config.toml
model = "image captioner"
image_size = 40
horizontal_flip = false
encoder_isotropic = true
encoder_conv_stem = true
encoder_layers = 6
encoder_width = 160
beta2 = 0.99
learning_rate = 0.0016
precondition_frequency = 25
one_sided = false
max_steps = 20500
adamw_weight_decay_other_params = 0
Rows from block 4 of the text decoder, named by matrix and row number. Rows with one number belong to one neuron. Each number is 500 + 25 x the weight over its row's rms, rounded and kept within 0 to 999. All counts start at 0. Numbers have three digits each. After the name is the row's rms in percent of the matrix's.
# fc1: MLP up (decoder.blocks.4.mlp.fc1.weight, 256x128), inputs 64-127
# fc2: MLP down (decoder.blocks.4.mlp.fc2.weight, 128x256, transposed), outputs 64-127
fc1.60 101:497513481506500495526472523512536480452515519463478529517511498519510492523495525499539503521541565549476493515523488530523534511537514500510470521524468474533503534498511511521529502481508549
fc2.60 088:514533481480512491487546456470537442491495477479465506483475528487466480505463498468494464500583486500487503502509481491476462522521520514490488451472482508497473491504534518468490533480513507
fc1.61 105:495520486541470517532495472511514475526490500506524504481517469484550548491477499538509482558530506512513539520505484493517481520425539479460536479520487495514521510559493536515492506492463476
fc2.61 095:511494539464496486512484499502499485475480509452517517480499448497505455521488511546532430520517509500526521508526513549463491552526509486549569506503513504493487493502516520481489513495404465
fc1.62 108:476527481499527499519511509496517486489483510552485501481481501486489491505492520481506560529501494515523539492522513502496513460506503529518501472573528479524522500480445498524484504555502556
fc2.62 107:523519530527500506494543434509455474494507511473470465526439505512469505505511448490500530530488498541518507501516510523533485470467536504486464500500519545483519486500520525521491540479460518
fc1.63 089:528513498502485545517476541498520501466517456503474518496492447496515526537453477494477507563523505494501498490485515507549532525481474506499504527490486533515539561539516485495509506497469461
fc2.63 090:488493531493482488487535503478478529516513501493474489519483496545496512470542475501563503425535499529518494465477509495468526471489530520510497462547495508470537484506489567498476487530507516
fc1.64 101:512433516508504484505497534465535467557531512511520482553505520494568479480486473532559497521499503497482495506495491494474500503509506509472495478520490531523529530518454475492511511493511441
fc2.64 100:499553463517493548506491527521526507477507480490484522515498492491475489448493569492529541526527497552548507529463503436498520510481506507562480510463516523485473499508529512523531453523501508
fc1.65 105:473503529552485458509497522484519502516478503508533514510474456525484524473516494489490534479492477474481503495474490487503556464490486458554467484520464515532465510492500534469485477492489518
fc2.65 094:500539503466489531473479507508513518505476509487469486508556512497524519526524526539510497504541483551540530545519507492511524484528461516519507543491467482544535475499545502471507540510450492
fc1.66 107:469484472463496529485585511508472474519503479513533456490518459476548470476538478499501530533472528516504467501516476487495512502515482538519478475485485488486537515472493535526499525513501500
fc2.66 102:486475476495445508520474505470508477517459485426481505518514495486501518515485528487557547428499521498492467485486470533531490522529517532485507502503500494510508539530520509491539493516536518
fc1.67 102:535541482521501507509476516443509500465453489506514499487490522520521473471476490485469451498507510471483458491470475558479473474480525532492492464499540532546496495500482469509500547462471494
fc2.67 099:470482529463483494476491521525491511522522487496534453515503484488520539503501508538482532473495468527469519464504546487514475499493515493535466514492500460461505480461437551469485472534516494
fc1.68 082:498503484507502490495494543518486462480509516497497506526539472524500493492478467452520506491514526491513526532452519516505497499490492527501508497542529489490504489503458507484507524535517462
fc2.68 088:501529543507461502481537467487522535482520537515502487491467523490493493466530474518510504506490503475488492472537458486520512506470495453502519542463513468494497537515515455519475556481501489
fc1.69 105:520481488490510501461512549523465524488510488520493504564439503475506539474547463477482474498480521497514512489493501541460495521475523495494469475556506452501530506540531519514485506504474516
fc2.69 093:506521514519494494507466514497492545476490510506540482448507479486464500477484510513499478522505493526494534446511523515507492483505475495546535503508531490509483479528500516490490508520507443
fc1.70 101:492514489529518529507479496535512488499515475537500519527461554455515466467464536496480522520512522521485542514460495484465513529465525527497470473435484541499470503493492507494487511536497489
fc2.70 095:485513523464457462505533439547485485527502508490522510455542511516475520532545445499490484480492475491498476462538502523510478491523492489479526497558497456498494462518520477494488535460491519
fc1.71 085:525498467466495488482526513524525483491542496495511520511526506493506489484500495523510485507507479452535490507478510488509514476508499499492523522514489488526419514509513553549497511550481451
fc2.71 089:513462513499490481533481510513517499529459456471474512438483515464493542446519533478503514507488489480456512488490498529510488455508537481527537505507501524517502497479492496494466447481490499
fc1.72 093:507512506484499510515507513534477494510539500489479510482557475485552516507504490490523493500502470486504452525513526472446504571519535486509475509503454465565487475474509521504489521493533529
fc2.72 090:553535475495510475547507494481529494504491499496494502505472510481489475468478446482521513484477515495447483430504500524495519481491415501508515491553503501453492508558479515530500525510500496
fc1.73 097:522479485516528454516507531525517486491469497509468461470558520500535454533484516505504511515438477523521557481507525523524466486506499488456477526475484502490530507473515502515464531486528506
fc2.73 095:463510490523513509556505500506488462504511523491522519521537499465505540489496523520541490495543484526471450518514447469517578507491526498496544478513522468509501513512513513512548477474534515
fc1.74 103:488489518513494515467459491524482449522468558492515500497512479483518531478506474526484490455506532523514510454501479497510527485509543543511517499513485510453479533488487474506481482538504507
fc2.74 100:532518502486488481524478513532473520509524458434508469485462501536481498491505499470562497500495498531508506581480527529446499483519490521510502497489523498502524478534467517516505486485508483
fc1.75 093:483544465515503500511533502535474528492493496522492507457523464533546511485481490452487509482504510460490526510489496497559528507504523510553509538479506501531520517492533479517518467526554485
fc2.75 096:523518526526464539512453524490490484540505496480480549474484479473478463484509522506487462498465469529500512479501509472496489510509481497502503508537523480510533545489504529519487501477487516
fc1.76 092:527505494512490452499499553541472476500470509517499490439525483503538520514497524479519469465521522489482481548490488544491514503468487515517518533516531474470537470520489516499493490501487504
fc2.76 107:462469500471502522496544494494536522487541500513483493492501507488473484489498478504539540508492500505508479463487531495520487503495520482476491461501493497527475498459455477527477499503496511
fc1.77 104:463526523484514502504445492490498461510558501556519518545527508483501493489527477522546506506469500467506484499491499490477508483520486546490507468442480496497545501515454496501511484532525504
fc2.77 095:468505534511516450498490481507492580534509494484491522518479519528503510453524497486535504497477527515519487494497495525474529519504493484503466490512497522517473476499501567454463485463478489
fc1.78 099:552537485448469485500476508529481462514493504475478557472459540502491481484531505530516503507532485537474490485519462479501474509533485474482549488522521523495492535534469482529452525484505531
fc2.78 100:472487527558532509506476518473515541509495514529529482540581512570473514511501484489494506435492536508500499508503506505479506472486528540504489510481473483485492468468537504521497542500459512
fc1.79 092:475514519475473520530481551470504513488489488502504466544557532529518490481477468498515531481506514542508503567506497481497479489508523508464478495503508475508532509502491470519512531516513513
fc2.79 090:488456495518497464480542473510491514494553496498510529460535487475489502520480481484492482508528481498454515505509503501489526438482467494517492489493503460461472456517466529542486484500505495
fc1.80 096:545550494565462528506502505463538494472479503529526507487489527485490463480455491515530472514489540540500497468544479477522486487471472505518550503499517498487550502539487543498478506492556544
fc2.80 103:506404514507522477461505490501478497531504489465490527540464461520499507515543464501486541520510520499513516555478469484478489516509500511500488553506512482529506488472495496488539484475469420
fc1.81 111:534515467512486519481474547504495482468471488474527453534513520497484459535481498517519479431499547447513475488491497513508493510501542507519501460516477475514458511502483496502521507478457509
fc2.81 101:493519492481515514503455506512503493463470515506481551475491512513504537536515507498486508490530456543516491500483458456459535510557478510545501513497538477506505516509497498519486490532494551
fc1.82 114:490528492531447525488506484570504493480507455538568505491529546528497485504512492529456485504492504506490511512471444473505529514513484500499487508454502492529491520528509509485472538521458530
fc2.82 085:513479487510526543488470517488516503489513485521458498551509529507500514514519525496492510513531510477534528529425525475485498525462526547546471498447507530507482475468484530478500542520499562
fc1.83 113:465497503502488457518486518531463505485515522558553480514466492500486489514502521538462512506506505493470521535495513537518460532505469536506533490469513513528515505511456549535534503514524498
fc2.83 117:475494493500521524503530491502478483520525472482541469478493513505492500494519491506465471527516449489470530564508487494513486502501477541538558520478475501508510513509461534514512504545529508
fc1.84 099:529496430496529538466529502523499499488481532479524514517482457452488496501496528521469504512473493476517529506475468468491531518533449545511529495513507469505554540474514505494501466461531522
fc2.84 094:511515515472436503448529484531501480500499503494488470470482501467506464509515473544500491525534499480465487485550493506495471503489527500482536522502523503498467503463481473502505567466492477
fc1.85 092:483512527481510512517465528508509521501478515513466532549493559495520540486491531531526492520516498507489478511478482514471518517509549527547487494475541517505499523499480523540473474508456521
fc2.85 098:510485518549481494520569478534495492491532508481569465500493448487549489484514482454503512508505483483502497483532476485537491493504489466491527533557472492506538545526530488494509496534511529
fc1.86 104:484486467520456539482550526528496528495499488496537461455481546465500499468448512486483532520519489545518468496525512497500493478481515519513503465508495520527501480511483504507483488485516502
fc2.86 109:479507549524532456504467480500503497547538546490494505468471484543500499518519502464487482491493494491480481487496461525493523527503531495470472513472532476518461513483480516488492454491492480
fc1.87 096:503542525499515474509495516539513496519525500467504500488545499487507483479516504426474517515532513510516530512502479543466517493502520484513505422512518523505482482443491518529551512537465506
fc2.87 092:493448491470517473504560505468489476454536521508513488477470449512523446491461500543490470484488492505516461511469533459549511557516477513495491515466460488519473530503499492484485510459492491
fc1.88 111:522541496526496486505501519483488532482495496509512482517539525509523539481509461502509500509500511487492523499495508496537500518531469490466525525565525521486516550512509516544473459501491515
fc2.88 104:534479509513486520518505514534514502528486494476530484481478517498469523493504457492505501500523489493504513543508478514503490471460453470472519455488440531477482539466499482511534482489476487
fc1.89 095:524519508536522492533507506480498498476510523518502539491514469471524526552558510533509464484526528548465483516519512504533494522501477529533461517468517511544532490496458501486516489493477514
fc2.89 092:477509458520514533557484486491473476545481484512481489532505490547527444513531523461527469516490512475500547446497518525504512463509501497476504487514523470505491480512531475504525504478503510
fc1.90 099:497525483488510564515501528484464506514507518504513489542509517522531501556488508505518487519531534562503522491511500498488533508474496497485526535536512462496544559549499472479484511497478523
fc2.90 094:481437505487527502501526534548496529525519504509494533454551504494515471490534491492482492539489469504493532527532492486503488498518533498507481453498497553508540507484508538501564498536502499
fc1.91 090:473496533517534482518475504474530518531507489487473501494520468469496509494485493482503482492509486555470509465549501532452487556478456480494498433499461482485494511506485514493500484553487502
fc2.91 094:507491493484503472467500491509475504508525501530522467482488472482493468475497523537479495488493521490496505530457465472480493502453531491495492512495500502479527480489527507519501476474493517
fc1.92 080:550488535520534536484482501527491524529487529517508527501511508499561509516500535503476558504500487506542514512510494461482454535494543479533521492499515511573489518514505496435510503476476537
fc2.92 085:485539479483500477537495534460517481500513472513484482519486487493495522502516485486552464507526520480492471463476500496516559471542477554469481523466492531459522465485472493560484486482528524
fc1.93 094:509508485506519469476457532534520441502511468529535480488519506458504461538527493480532510483493496521544547544490503539498456499466492513515499523515506540474496513513535513479529513489484483
fc2.93 101:534499498475461550500551486478463536484493516471485533540492519527470502462538499483462539500507513512474516494463509479497509475522531500493495490457510423535475492524512467520460465511524506
fc1.94 080:494460544474515464495456531514487520519460456511489488542482489466510506469514508501508492480485522535467482505546491499499490509560536524508460461518538482502487507490486522468454489545447527
fc2.94 101:530530475508487524511551467501519481496522512476504520431546490520498448478519534516472525529495496486490519513429476527521536496481526486497520528477522485521487508505496496507470487462520476
fc1.95 098:503496475493502491497483527523478457475544494498508514465531506500569464466421499454519490486489470510481530495466503485523541502491520500528491473539465493468465496494479484510479491487529521
fc2.95 095:527449534527509512481484484496532517514514521512512487516429500499511503513552495529479518457504532529496493502519545506539500507531516484488486500473461518532501458525488543483489485507501493
fc1.96 097:514533508493508560550498472533527516501542483498540502476532466511463546476485506522506470497490529466499511541507451475491460511492526491511467448539490490503498512505475508543495516524492473
fc2.96 100:483504487479480520523507458493510494510455509494483497480517462440483489457493497491511484502499474485495480531527510503505538498508516469509531502464502480522509487468479501514508522491510530
fc1.97 099:485489472517524495527522467516515482508472483493441551462478479537518495509488551501515476479520511534516522504498502560486516464527498528465479512526517516483508490520478517525535520533485538
fc2.97 097:488519525529488489497470510482488553492431515514521522520525459502504526518479520493502510454486476476465529506457521481474474507477492560501532569524512442480503502494494495505480505510482478
fc1.98 094:507528457501493503492510497500491547516471485519518487495493468528462503486493481539518517465486480526494483493519505459514510525486560486507528492487517464515535507489539534515482457504506460
fc2.98 097:485482476457487480506514491511500489484545499479502494490505573498495515464526523476470540509495508511506488476463555525499495477515457525493502527519494479513478506515524485480493521533477478
fc1.99 097:497504458487499477498511524468426495533547467501481504475463503480517487497519523534504556517485502522506496498514486560508486560481455484504467529501524475497519545501499526513469512508488518
fc2.99 094:551476531489500519482489533512517508494534476513507486503504465530508497506526518461512551483538509530526536512519488508462483461500540505539445503480445514464522497476533486475504486486512479
fc1.100 112:501575510494503523513524530536481482490516492528464498493526503489482519472479519520510499490519536482526495502493562538470547526493478479522496497479475502527467538502472492493472521498505471
fc2.100 110:477519500551477489537530532460531483506503514485433472487492471489442515520490492496529498492500504493519493502509528497503485513504494449511466505529463516494455492558499516513477558523505514
fc1.101 109:467521500520502465493551523481437465497506459509493523507553512489513516500494534494522473533456519503507500502528544494513516496514507503523535529514551498477552464493531515511512527472505483
fc2.101 106:460537480493525458496513500473533491469472472481462500518502490506481529493493528496499540503490461474513536474485508501509555543500484538484476506529518492490520462478498504518507516550487493
fc1.102 095:490515528506463463534482507564514473488535534491510502479492470485558519502457555491493515484518441498476477535502510458476500523512480547480535506489503500528539551467485499528495478466554519
fc2.102 092:497472475487535534457498511487466504516510538516475514521498530510495535442547482481532517499470551524466559454446502503454470499485513485529497495503522509484468487478492510491513531522507469
fc1.103 114:462482527526481506506518479499478451521529517527494482488513477461482538524500478464452509498526480495486543460508538492498528498493454492456527472496571473529472477496486467532466483533502475
fc2.103 095:499507485518489494514503506495526445502427538522535542478479512466536503502479437438505492504524479530492521453523507478499505513526471533490503520474482459547506523509473513457529489479494490
fc1.104 101:540511502489529527464455450516504486531539467519494551478532515480503491492505507550491437472512462497507525560487515508526509489537543547481526489534474470539520503492482512475495520511523509
fc2.104 105:505478522514496490501541487491499515526479486498475487469531498500493492498482506474459505477487523505498503495500499499449530480512542502507524528476496496505483460452547519431521540506487512
fc1.105 109:527511527518517481517503524497497473509506487487515476472524481510454526489435475454500501503484500500477501537486477512459474534495488479525488505458509478545529501498479563490526468510504531
fc2.105 089:525475505520480485496514518494531488496520519458461502507498503467482507484512500468493488510488537493489502501485457512481511501484465504477512479487469514485478522453494458491556498552471492
fc1.106 108:542479511467466479469491540480483515551512516516489513494506506519462497520534516487517491529518474537479540520510516495513508511510486507528491491484526503526457502500500523525505542507497506
fc2.106 094:523532478497509503500467461517484547470482525509507464515477511481530531478504514511523504491469541520515485503547493493512529545497510520530496493511494483473491447459453534479468544498519494
fc1.107 098:495493490511515551478479528540472500502475488463524450472484515523510474550498498445491476513495505489498507533518514507506479503488523482536515520484502531507505546463510531500500515492526483
fc2.107 099:493486489494491496488468499440464481487536501522501465533489465520449506485499516459486431478485514445513442484501455501535505494494512478494532502508500491485490469566491469494522505527478515
fc1.108 106:445464537525549494466466536490458445488486506494498511495500512503496475507487517491461499489514507493490515459510508510560498511475490490530501475472500506505550515481509539498505479509483494
fc2.108 104:510525518514493500444484488517484528506537465465547532511498479495486507517492527515520498454479477543498471475503475498506478502472484510528547515497530483487509493476460431541503512551459544
fc1.109 103:477530514479503481454523445484508549477457477550460528472459488515476514493483479506474486514519491463552515539517546506547512490519500517515522490503544496501442515516472501562479520473485504
fc2.109 099:542491484492489517538491525478483485468519529512526485488524475497495539490536480499523511545535492496445506494513500485489498479482490460502451498494484538520543507556496553471518446476487505
fc1.110 097:489540487490474495522473526523499504439531484492474535463511502524513547548455527488515502478507505536504481497450494505484504489462538545525508530519557499541483512515489531494474488469499490
fc2.110 088:461526459528507495513477473472510453500530490491539447545523489484499486462490473535517511510551451501506561504524502539499512533539483480507506524469479499477535508551513543513483502506485475
fc1.111 087:435506497452484510539478513475506549497529528497512497518484521518510536468506454542527479473523495483500501489490450482463503497491497502520492459520510461545518505507482492484440482519536530
fc2.111 099:486446508514493495482544465532491481479475468510484498522476512465481474537497475486504547540476450557490489482466587489554498477492501480503490553476512504473467477507529461523519521480488503
fc1.112 121:531530519540492522504483485518496481514481544489487500511482537491512498523526540518520516500507533505511511560509554493483529478503451459497465517502530473501528487504511477474504486541474584
fc2.112 089:499528469470484480495481499456478529514463483496455507463521460489528514428474470520511512490515467510484494485455447516507502462478466506498490514508474522482501512461509491491515507565481474
fc1.113 089:448478504508496493443505532547450537501526482516521515492476502467501530472504523523473490484442469493509519505540537458491488538515516497486537483504507517472462471496485491489493500534520494
fc2.113 104:505546463509555500561512499448528491459499523502500495546471477533514491531480493462497468500558557548501481494479479510508485499507470490499467487485485489521513530494493503523529499495459502
fc1.114 095:485513472527526475536524513503470483515510508506468523520489462501538476495522536450482490536462495492485498526472506494476505527478512556487492517527478497525489497457453522505489514475536537
fc2.114 103:487460521475526514507503516511495525499457481473538492526512495480502538531492511526514539475559528520494528517512511472495454493514492448486534514485491536433521514474485485516491487498522534
fc1.115 088:476483523494511491487459501476468506478470508502516502490515539516470501501516503490501481508499461478494449493486513466469453491510503519439489520482533436498502489549465502493495524533513442
fc2.115 091:552533480505506492486476507511535484524514528520463477473505459519524535477469494485494536487529524540467505544538443486476529506523533506504469477464494468513481489462478497512474490472498527
fc1.116 082:506490521543522474553487526475504514491532528498532519513509498500509505525515503548483540542492525510506537442512470523536511552519501525532502540541530509532528528524471494503510488505515505
fc2.116 085:518450512494518507476502500526537490529535499478484517491500511514560544493472483485510510463522489415546492530500527500477496462537492488507515484489505514553466502498513462482513491471526557
fc1.117 099:468484488515527465500475557529479501513495499535524506450541585469483531483530473478492507504489528523519485544534459494471463474533491492512476524511523511525486471489506499509529524521506518
fc2.117 090:500511505468508505482546454521493508512498489482495526503487445520504486500505518540528464477506475518477515488495501497478521526476477514519502480565487513500515507518528476485482511517501517
fc1.118 098:507484508481459495497474529518472471509519524489512500482472515483570498563499490505503487511500494493485499501524505508482483506521510544525486549508568541503459528503473469521460481505478484
fc2.118 091:476495525491535509490481439475522513491464521469487551493526482459490511462477537472489529513485503513539509547467516476509509524475480496479482480473479490472524456469474508441523501521502497
fc1.119 100:531536543498517525471532519497461518468474478480501493526510513475489516486523490491525501527489507526525493540523481485487480517527494531503519532486470481444491474498529474493492493509496441
fc2.119 102:533492471488498495470493509530519488423495527483504480469484456497526494494441487492486513487489478524476478521502518490521513498474462496501508485492525496437463485495492494455497539478513522
fc1.120 106:539529498480503493519522518518519474488520488526517530527501534513538519514457518538485488534518507478489517531530508549496545540501489496492483515568514545471546492553482488531503542507467533
fc2.120 104:534465496501511509486487496482483494506522468513539517510528527474484507529473542491477488435474491418482535535484540497516511488520528500497497476467470503487523459493509479499463502466490505
fc1.121 113:515529526481506516494507473466511525456462491542447490510483514537520497503486531515546486492490548491528493458519506487522504513504484538533501483504517499515483511522485495499489485518462499
fc2.121 101:495474491502511493538508509528481490522471522488539457487471492481487512463493516495509513514440511465488487450507491522478487543527519496488514502518509509557490561512482433539531482491531522
fc1.122 096:494512468511482489504487512508538479495495475504537453491480511514480484493509472517512450497505478486534442460485497504543503556498483491470505468502490499500506525508498433516494487506510509
fc2.122 101:508445484444499480486520501468499504536462470495479498520489502446537522482488527490515523479506476524489527527505496479441517487500502559519525533496499488479512511492498522462466483480481487
fc1.123 096:495526574519462517498466506540499499516521515480480551511489511481513552515482457492491505529519443546508451492526556527506551487483484485464514449508501490524511534518516458505519524486522530
fc2.123 098:519485491497523475520506458506489488528482458516526480475506459507465519494533545512504521489453519490472516501507524467515464497506503520495498526553503498465511489489460552495477484499521469
fc1.124 087:507507484513549498558517480533463504471494496523517493510463478478520496480514546489503507500528513501492526483489488461466538546536516512479542494489524485510522484455449508521500497518525515
fc2.124 096:434541552470506497505477504463482494544485494491483504525540519540484508539505476479493508446532495503528486480523516536504470505475486479504496487527474526503543516516517492520519506536527496
fc1.125 121:517531497474446468506480489501542520546510508535555520481581482494523533509526521490528478467536536510508546512478488541527517494496495546523521538535486531471485515517497501519491522523534538
fc2.125 150:488530512483483465467484479512495503489495534507508499529543495486504530485506545503538482499530510506455543501472497504544493483452509519526462532563457499511496497514481494538507503491478553
fc1.126 096:450526484502449451456463530509499494508462477485502450480444531514468467480451510528489491524468504485506493485522505525492472526511502483476500494519501510562506486476497544524498511539531508
fc2.126 097:521476492479558534504520470477464515484524489534531548486520487483540466528576481491507474507533505551472509523490488488506521453497507527498524466504524515491488561547494498467511463465487458
fc1.127 085:456518533525484500505497518447490506496458495523488471482498505464505471547540518494496514497530499527527532524527505508491511504517513468461513528544499484488575502488472490478502517518485496
fc2.127 088:531509478509503508537509417461527485486540469507554464552513448454479501485506498473525539545492492513492493464507511531498528478526503560520459499509505482476485503481533525517531509502488536
fc1.128 103:537496551538519477467537538452492505509481516513556511471497498481487466495531498465524479494524498477514504512460493526499527515529477513499467474454474480491495471518490526488534484505482502
fc2.128 094:476486498514461527522499508478576499490481508476503537460497512520485490485464490499501474476507501505495530473479469480495450483553506501493477484468450564530499508494487494476479529471499519
fc1.129 084:445492480491538501474459490507467527492492453543541541477499520479492455522472506551493495515523512461502493528495483548498467524540482526537520521506529470495493519497505534523553505528502517
fc2.129 090:462500502513521493477499526522517517485527541520517530480478500507477487549466484501484500525479469508497509492536543482463497511475526475504500475492521540498499509489489489520508488480539466
fc1.130 093:467523492486498532515474494502471536471477529491462511503486527494528521557509504464526477498537488489527448487450521501477473496508462487484479453481452501506510511525481496521493497544505466
fc2.130 117:531509514557497489473520547463506441503506515486521506474503482508487510456528473484463505522468533503494534536560477504526538524500515535510511488494482463509502511484501501425514520497502477
fc1.131 101:537505479524505526514477514553465493482515463542517550488554487465529471545471486511456452504535505510493492514473501482517538514507470503494499502491484521509501486515511487507502521477564493
fc2.131 093:476502492503516492482525504462497464475468494524531488497503494542509486460535507469487459501455490534556515471503507502489510477477512502536504463494497507486524520491474475489503466480520550
fc1.132 083:540500533503523474532535513534501472495542498528484530509500464477578519486489494491543499494534505483475569470515528506498536492531480541485475471487501487504480540454509479535526537479482547
fc2.132 090:444479517560467497478476493529507511486539501529506470510515495522501530500507495475497506537514545477557494480505520496505472510507544500488505494481491508469502496502515502504502468454482485
fc1.133 090:505489496472465537445479463497483476484585502513477482496520510506512529528496483477545512510485546519484509482489503473524536528548497519477491477499479465502494515526464492523477537490516480
fc2.133 089:477510522531544519545497524503535526499470522519480527562467514503540491492499520440515449507507474509495489522525530488468491515494507481454497489501495515517465457460523532476480523534488510
fc1.134 086:506502472514499485508514532531477547512463503457521475509527508487498519522521508507488536509509523528492499476460504479500520503473477509543498501514496493533499540509505502544508536493482533
fc2.134 088:482513545456512498509504495479511441518532528537486502491461476506552468462488495510529481490510503473495525535543527491484514514489523509483528498488503513510496453501504552474503499515528501
fc1.135 108:525481490499516456506542533510467456485468500491508483535475519513508473504513472505521494492495473497553546528491513493522483515510526493532509456472476500518491505539536482529485511506488528
fc2.135 103:476450489482483434492511546505478474497487459519485503500523495501496463501522495507489420467536496507519457463538480492485487511482522519475492465453471510511564509497518511507473506500549539
fc1.136 097:537544507522492488510498489505507505532518486501494521497494509528513502470501493494519532526511526511459481511502481504500512472504497505537475481444461479490476523462500534547542528512452479
fc2.136 099:496500440491489468511509516496526453504517488485528477494517462510513484546549487497466514503535513496481485498501472504498460492487538494497531482517511567483562535503515475478457474466516491
fc1.137 102:478522527558530541515508483518501523475495479492491471461508528486551500509556515484542460485527522504523500475492475497477478472473466498526513501483516462505484527499492527526494511495444471
fc2.137 090:535508462520531471468496464503480505510505523539523524519461475538499539488494467475485495519514553511491467487468508507518484489520487470535517525487494478534451518508530511521482496466514484
fc1.138 095:496561521548477471495540511517526508493498502528476528526517517465517490476462503501479490560516506513491515534465512514487460509479520520502508482469519493511473502539479500508521477535505459
fc2.138 091:465494523501525508532468509490497526549509451526445501471528496530513489514511531499470482514538481510489514517531463522504502493516520487474469474479508490444507512478504488495532505511482549
fc1.139 098:465515526484466505525524524496507464532475509494531556517514489485493495523530488506505494538514469530435539534483544473489523488523488498503544469450516489499488458479471455504493522504490524
fc2.139 104:480482483494502488466506519500490503493474489481516490481486534518514493506499528506508471481510489503534449505527475507525519474520489551504477527567456495534520472562519527485534492528521497
fc1.140 099:454492533512472483542448536492474498488508508523516491444495500489470461456533487518513553540516483484556501479520449517483506520471500459493465509458460522483499521517513483516521546517493463
fc2.140 094:537493530509512575481536485503539495493468494439484506497494466491504494516482504551445467484515507456473554497528483504516497517516505516520505497502539484534512505477499561491478448502528507
fc1.141 097:486510497535476498455481480478528496465476498493499516502538513493467488488537466496536507528497503503518494471511498519514499482476530528502457507531485482489439497501471514497426493512490541
fc2.141 099:518510479471507506521434550537451502552480492503507449455508481538551492484473519477524508505492520520496503491516498503464486518484532548519518507513507504515509518475507539499549493505504477
fc1.142 098:509473524426566495474462501489490521524515510563534477480526471460500504482498457504447503502483432516504484530467510460520466491537503502510511501484477479500488497523478494481461495527458524
fc2.142 096:490521438527518508496485530507538503471384525464502458498460529543535523469486519557519508463489500543515529490536492510518505524487485501505489523498499489475482511502486501491521518499500491
fc1.143 103:553489486468538508523531485520514451483506495517523487528503517502502536486499519501506478529503559533496518531532531478510480476501526465430531520517482526517540481494500536505477522540514499
fc2.143 108:520537502551460471486503491513529517517511523500496503489488514521529543475517508494508529509470498496495534456492472485480490490531517483473530484512513526481500480459502527492480503510540451
fc1.144 097:491476522508474517539521507490498510527530520489503492444512528508528586540526484510490494503503459541473462509479500508509471504490578518504497447518508523463481522513519473549545516480489507
fc2.144 096:463536543491506484487512471531495482475453499503511500491523464543493483504510498524520524473475508447534525517515489534486498446501519495516510526561512470540522533523480465491499475510521495
fc1.145 104:503494482497518514455493492472530466486471470515479558483479475453506506471506496476498506504509476504459517498478501552494493484487492512469524487486567503512467475466453482462462468488513466
fc2.145 105:528562492493467513533523464502537496538532519547487498494531542526470490458508493485499509473501516461477506476486482470471502497526519536555521511507480517472478540517512510493526527491538510
fc1.146 086:529477533496508546509489549509537530482500540530533471541524524532505548530497540493540496483510502526517516478519500519496512546508506504528524528525510488530493528470476556505508518531517520
fc2.146 083:492491463457533467524488453511451519533484459495460491482484501470520486495495500520486469499483465450507517478488491477510492478514455458511504483530481518490475480511496449468461490534502475
fc1.147 106:495524483502454494523509464498522473509450524524472497523462465501506511532470521510484483549530490513514520492524512472487475504511519463505474489452497483492518484507487497469498495547525489
fc2.147 095:524501486580553531477460512536470533504509506494507474479457503496487528471504477486472513463515523520470476515481509498524511531473483465508524498471489495517490533489529489510512507487473458
fc1.148 104:486531459550470527530523521528484497459473512490477510488527510500518490475499516545510515491542503513487482487481531488490491499542460507510551468443490518497499511470473496470490461515502511
fc2.148 106:514499553472534514470471464459528525509519515500539470497481485458486492521517502475458471502476551538528524507519519491495484508453502484523481509525515511518504488504521471517506564506473554
fc1.149 086:515453533463504539493499518507558501469517471503498475510508486469493516492470532499504510514527512507478501500503484513504502487509518486544468515501522448493457490462503496494485524479505497
fc2.149 100:549530503515454461539535548502502479500488537464540509493464489543493501466520490508446482506518500518497525501572485471488544534531481504513506497523519487485505541493486510458521498507476512
fc1.150 107:477547479551502527526514475524511490530470469527486491537512489495480501493501517461472538516478510484530496531535521502543492515509517540498488535516475540539501529486449501479490471495502484
fc2.150 111:498479510503503509535486566492506486480531497556448549514518494501450482484528467531494529531445508499517520474455515492529494494490513479508531473456482538457461448490520482511477511516470524
fc1.151 112:508461501515496455489486508499439505445494533502486530472455516538495470496484491527481503528501516487479484529508456551514493468508462505519545548532465512534487509560485477490483485545494519
fc2.151 097:506459526492501472520520504541497463502508500505551535495492492522511511515540443494514523524466511533498492479554484488491469504485440520471513543534483478571479479529486503461476504513497490
fc1.152 105:512515522509495518519507493490511484514509494529544491552482488498509509488471475497539525486523505485500474523465444528506448503503508514503531473483461515511496469524491463505471495521474478
fc2.152 102:485452489523528530501509512508509543448496485509508522477487528501508479529517546454466489485500461544505481500499496480505525477505489493476506476496494480481476533477509506507467514532516526
fc1.153 101:532483509530511511533485542527495539474527463522490522476525482518516481516493490533527462505504517500500527498514447514483510544506505495517502490524492565502517487500542546505499476526513524
fc2.153 108:522529465527513516565510518505528523529521532502556472516464466497495534452544511525493484505502505468463501493541531505502533508477510498497510483529520525521456510475488523559497480493516524
fc1.154 105:521528513516529508453505503506497509509511518491487519481509524503521536517497493568503506499502497535472475498505495492479428501528525470522508486462521467503519515496500490497528508551518504
fc2.154 111:491486505541476457500465507516512480451500498539525498532459489494473476540509480431520535488482554509483497450489507483503484502495486521459500465474493467493506488508477513497493477470524512
fc1.155 108:523468502489505511505451474450567480492500485497528529500452496484511528511524505487509513501486486470497515516456468473515484529468510433467476456546487486526499495494495524504514497520517493
fc2.155 102:478501493519514509528513550519487519537461486485469521534534501509485505466492493490473481483516516535495472477526506480500511516456502546493506553440511520470544498549522523473508506504479498
fc1.156 106:511496512473507498465516471510459497506502468479499513489509493554515478494494486534500509489479490498499534482510493487490497539511467489514534546463515480482512519506480527525520566563511535
fc2.156 088:500502512517468497488486513508523463527440510530548503514521505496476524529532503480498526530507518563469461526468469508490501487492491499474480477568477464496447503535506492519532494455492494